config.toml
model = "image-text matching model"
dataset = "simulated stained blood smears"
train_examples = 195000
image_size = 64
crop_scale_min = 0.8
horizontal_flip = true
cutout = 0.4
encoder_arch = "resmlp"
encoder_norm = "rmsnorm"
encoder_norm_position = "pre"
encoder_activation = "reglu"
encoder_mlp_ratio = 2.67
encoder_parallel_block = false
encoder_dropout = 0.05
encoder_inner_norm = false
encoder_moe = "top_k"
encoder_num_experts = 16
encoder_moe_every = 2
encoder_expert_mlp_ratio = 1
encoder_experts_per_token = 2
encoder_shared_expert = false
encoder_patch_size = [4, 4]
encoder_conv_stem = true
encoder_layers = 12
encoder_width = 192
fusion = "cross_attention"
tokenizer = "char"
vocab_size = 28
fusion_encoder_width = 128
fusion_encoder_layers = 6
fusion_encoder_norm = "layernorm"
fusion_encoder_norm_position = "pre"
fusion_encoder_activation = "gelu"
fusion_encoder_head_dim = 16
fusion_encoder_fused_qkv = true
fusion_encoder_bias = "all"
fusion_encoder_qk_norm = false
fusion_encoder_parallel_block = false
fusion_encoder_inner_norm = true
fusion_encoder_moe = "expert_choice"
fusion_encoder_drop_path = 0.15
fusion_encoder_num_experts = 16
fusion_encoder_moe_every = 1
fusion_encoder_expert_mlp_ratio = 0.5
fusion_encoder_experts_per_token = 1
fusion_encoder_shared_expert = true
fusion_encoder_positions = "rope"
fusion_encoder_cross_attention_every = 1
residual_init = "zero_last"
optimizer = "soap"
beta2 = 0.99
learning_rate = 0.002
beta1 = 0.95
shampoo_beta = 0.99
eps = 1e-08
precondition_frequency = 25
max_precond_dim = 1024
one_sided = false
adamw_lr_other_params = 0.00093
max_grad_norm = 1.0
ema_decay = 0.999
max_steps = 13400
batch_size = 128
epochs = 8.8
lr_schedule = "constant"
warmup_steps = 260
weight_decay = 0.1
adamw_weight_decay_other_params = 0
Rows from block 6 of the image encoder of a small image-text matching model, named by matrix and row number. Rows with one number belong to one neuron. Each number is 500 + 50 x the weight over its row's rms, rounded and kept within 0 to 999. All counts start at 0. Numbers have three digits each. After the name is the row's rms in percent of the matrix's.
After each neuron's rows are labels from the 100 images, of 14976, where the neuron reaches its largest size: "patch colour" is the nearest of a few named colours to the mean colour under the peak. Only what is clearly more common there than usual is listed. The data: simulated stained blood smears.
# gate: MLP gate (encoder.blocks.6.mlp.gate.weight, 512x192), inputs 0-63
# fc1: MLP up (encoder.blocks.6.mlp.fc1.weight, 512x192), inputs 0-63
# fc2: MLP down (encoder.blocks.6.mlp.fc2.weight, 192x512, transposed), outputs 0-63

gate.213 091:487503506522549470515449528526494492423519442543557484459417567412437517490487541574473542470542480619487512501544508557467501473494554463488470557493434490602488539521456459477434513570465442
fc1.213 094:517475412492563575490558486550496542466538339520534521482564569443538472556547525498430463507484361568480456462541598558453460425494520471494435499564486523537543496526535588420457528503460459
fc2.213 086:505454513443467544399514497474545473543555491493658536558398442530567612533510380572494489472505526528431484452480461463473561524533484535527525535362521480494540450430515405507566438414548547
patch colour: pink

gate.79 135:493561592521515442460516534604487523523447499473429593430567485449509410456584471493501550522491551555478471548494461470489458494448515542375519514448500401571571530455568562523513524536554557
fc1.79 131:528423467529514556593499547442564474463539550500508431619497573511516516542461533553483475511463441549379528415486611377483505391484538490576442469564469463477446504540463514539505486535420576
fc2.79 136:497609542481479478351477571438502427403523497505437477441560491493443547507534459477565461409467534476548452520446472469539549525571443567511506517428509544476517489411502507485472554496384516
patch colour: white

gate.370 105:547488451423599498486496538558584441557564496550535508529490462506468509513504472505543479490553525501445521506511443391437553651472429516488493537487490509506509475520503522529481447574472506
fc1.370 107:525580592548465533533476495551496524468424485512456507547462512516536586503545566531444534637496468528578432489487544602486473379583555445480519421517453513523462508454506514503499546488457455
fc2.370 108:486522485538527576445552462449489531506530498487479535476465460554440547412422555458527499449542466486329464469606536510546411553459521511591496449491500398580440470445527549509429479553464487
patch colour: pink

gate.134 101:522511462449550534486428499571452458511517532469448460377481502572514524561525434474525516561439520536487487451585503519408473527560553560443473467501468507550524458491510402521507450567475512
fc1.134 092:411533561502436496541543563526533514558496566494508467422567523550519529562486437478564504533461606452566405471571589468478491518524492501439541471472399475489495481418550525486568560475506477
fc2.134 095:527516478487524482450495482489484524459537480486523451506493475512554386462503525475450527474451515577488500439458537586478504524491531414460438535517489504559405544538473454526390496471558479
patch colour: pink

gate.272 136:497498528489494533558528590651458566518515521569501553437511510485582603532459471593425523432444522475457476503436545525515570440544508502486481534447509486519514473492520490442480447529556509
fc1.272 130:561504470490450466573490581639426506534510487575500492446553511442602517504443528545411480490472468505484537521496462496510606480554518462464497585403485494537541432469585480505443421549464435
fc2.272 129:484550426505530612452445460434543554457511540516554464592492504502507408606514497554475562415515521485465465476497560571536555498498501532461488428480517475499550637354465525454607444475401524
patch colour: white

gate.467 122:531518544371575447555434407513543492505526499459592481507550580480484599584453517519489548518467434460429563552612410554410478503452458503482443461529513528562443436583381494583563531462566499
fc1.467 115:571379492570486497490568585532542567460502493512490479510520501500524458426598501553469475483538600468586402452481544466510483546522531444518468539468445490463555536551556466498401380456517467
fc2.467 112:419528461542548590515527579460489444496459510523461516559521478496442536580465540486412556429544513494526576431477491528461518541447475465522603489577470494508505480533489519495530510522530539
patch colour: grey

gate.372 124:502561510550433595434427623521439471497488468450517574460481536424584470493513461547481452604489542545549546502474494448501426507521591583437463522451560483523507527600492520447516547459558401
fc1.372 100:464480459516461484507503469635500593497458600498461409477494557519393506523456530490668462490462456481453497567527540517544522515527479533468572428509485521428500530429516453573612619501486510
fc2.372 114:498525532501543525507436389508530542435493558415482486469456426568498437473494513527473433544529446569517535376489512607574451446602481442541469463460506514447540521459490597600524450552548494
patch colour: grey

gate.74 097:496454446520476460523455558441520512515522544543431602511455527520517538492474539443505557478461437574566539529537464462509511573530557448538511572538554508542388535465531487460481604435543446
fc1.74 095:503559493541491497530542494495492433428529569471429493498534512437430457522554578547557434516457580489501461548424552529563375518468466490500510543468463441456580461480463461433496511598464526
fc2.74 091:510491485556453539517586495495451426487486482599526453499502514494566439533517459528546488580535461505562576503526488477570419575530479485475463534537569567471474382499489408450412391554523481
patch colour: white

gate.234 133:471469461545554489495473516453509457486480600482385535428392575491498497520629454482572547494469570538430563471482442472421456510537518482551465536516505477500499415379517515472488554465502437
fc1.234 139:517507430447511498537422536556502508432484525485456530574458543453503423512520553487533522646501597491377619483509539501496451493602533585479449440448475490498397481422565478510483497420466425
fc2.234 128:539419440438468553456523436520496508469493537465432436542498538456483454425542523496613515520561633471468411510465466609453462440467553555532481541521472551517531523527530473505546524513493472
patch colour: purple; grey

gate.39 111:482504511623436523489383435503500547467449475526415555510479647464476507536425484636531498499557418472534416526530384445584488517572438504427515459447494427520474511533561535522488582489540469
fc1.39 109:506498498611481487457377379510483478553389493492468479494527560484462505599539522607505556528529491462449468477439411507554544509579520507436487486484422457503602433505518503543488556517481415
fc2.39 111:489433466475502507476486530555420433517526577395449487460614485493506520517455412453457537535518582538455463462579524560544519515445497543479492539457486524491411561482552510378548464395560465
patch colour: white

gate.432 086:489454531434470475484447542436421543468566459438523498522540558486467561447535535517554563345524541558505411532560524381445405518516424550499560484523450516498415516399493637477548480522552470
fc1.432 091:499549413495635407405433410466565473496503613560448389454484536522472524543537488521453534439491581466454505485451514488526605547499577414482517428477470507452489486517561430521434482486562433
fc2.432 083:583527581541494487470533467553516473455443465547542467487474459534446435575452557403488498539451529479544538494536499499510449508431507470511455620527471518491498581526485525459522427446478479
patch colour: pink

gate.304 077:440578476483597449476500501500521507418543615484485566459400457422569577530485533452465496508501513577480430472528531574485534519534411445486522528479444446381488520563471515529468527488443494
fc1.304 077:544438406381539487551457499474463589435565548475548463560521530589438440545527579566448505504493419493481579521454542403409582471560545525565493425516480622479462522480470548507524488415494423
fc2.304 080:553518530572445552475455433474584497466565489452460549468483506468516551528504506602512519431484552465489489480504424483500507517553517424530419384528529437444531459561561472534481464533620411
patch colour: pink

gate.48 133:467579528464489569473500481462578489529472489517488408519502493541439500526538529542526401470431518533429506506512499459422472482383426439475555482449443434591600538569431585530455521558494574
fc1.48 124:551496497532586440447551546491545545432408513454554496460626466465561442490470463459491584547546469474477586524478484553506505556521511491497486595386520558481445508450508477402517478524496463
fc2.48 127:490464491490551504496563450500634419424456488508567429459516455514523559466511505514496408489503501470545388504638533492479515380403436531484528430517519520480491585518491454548443559499585481
patch colour: grey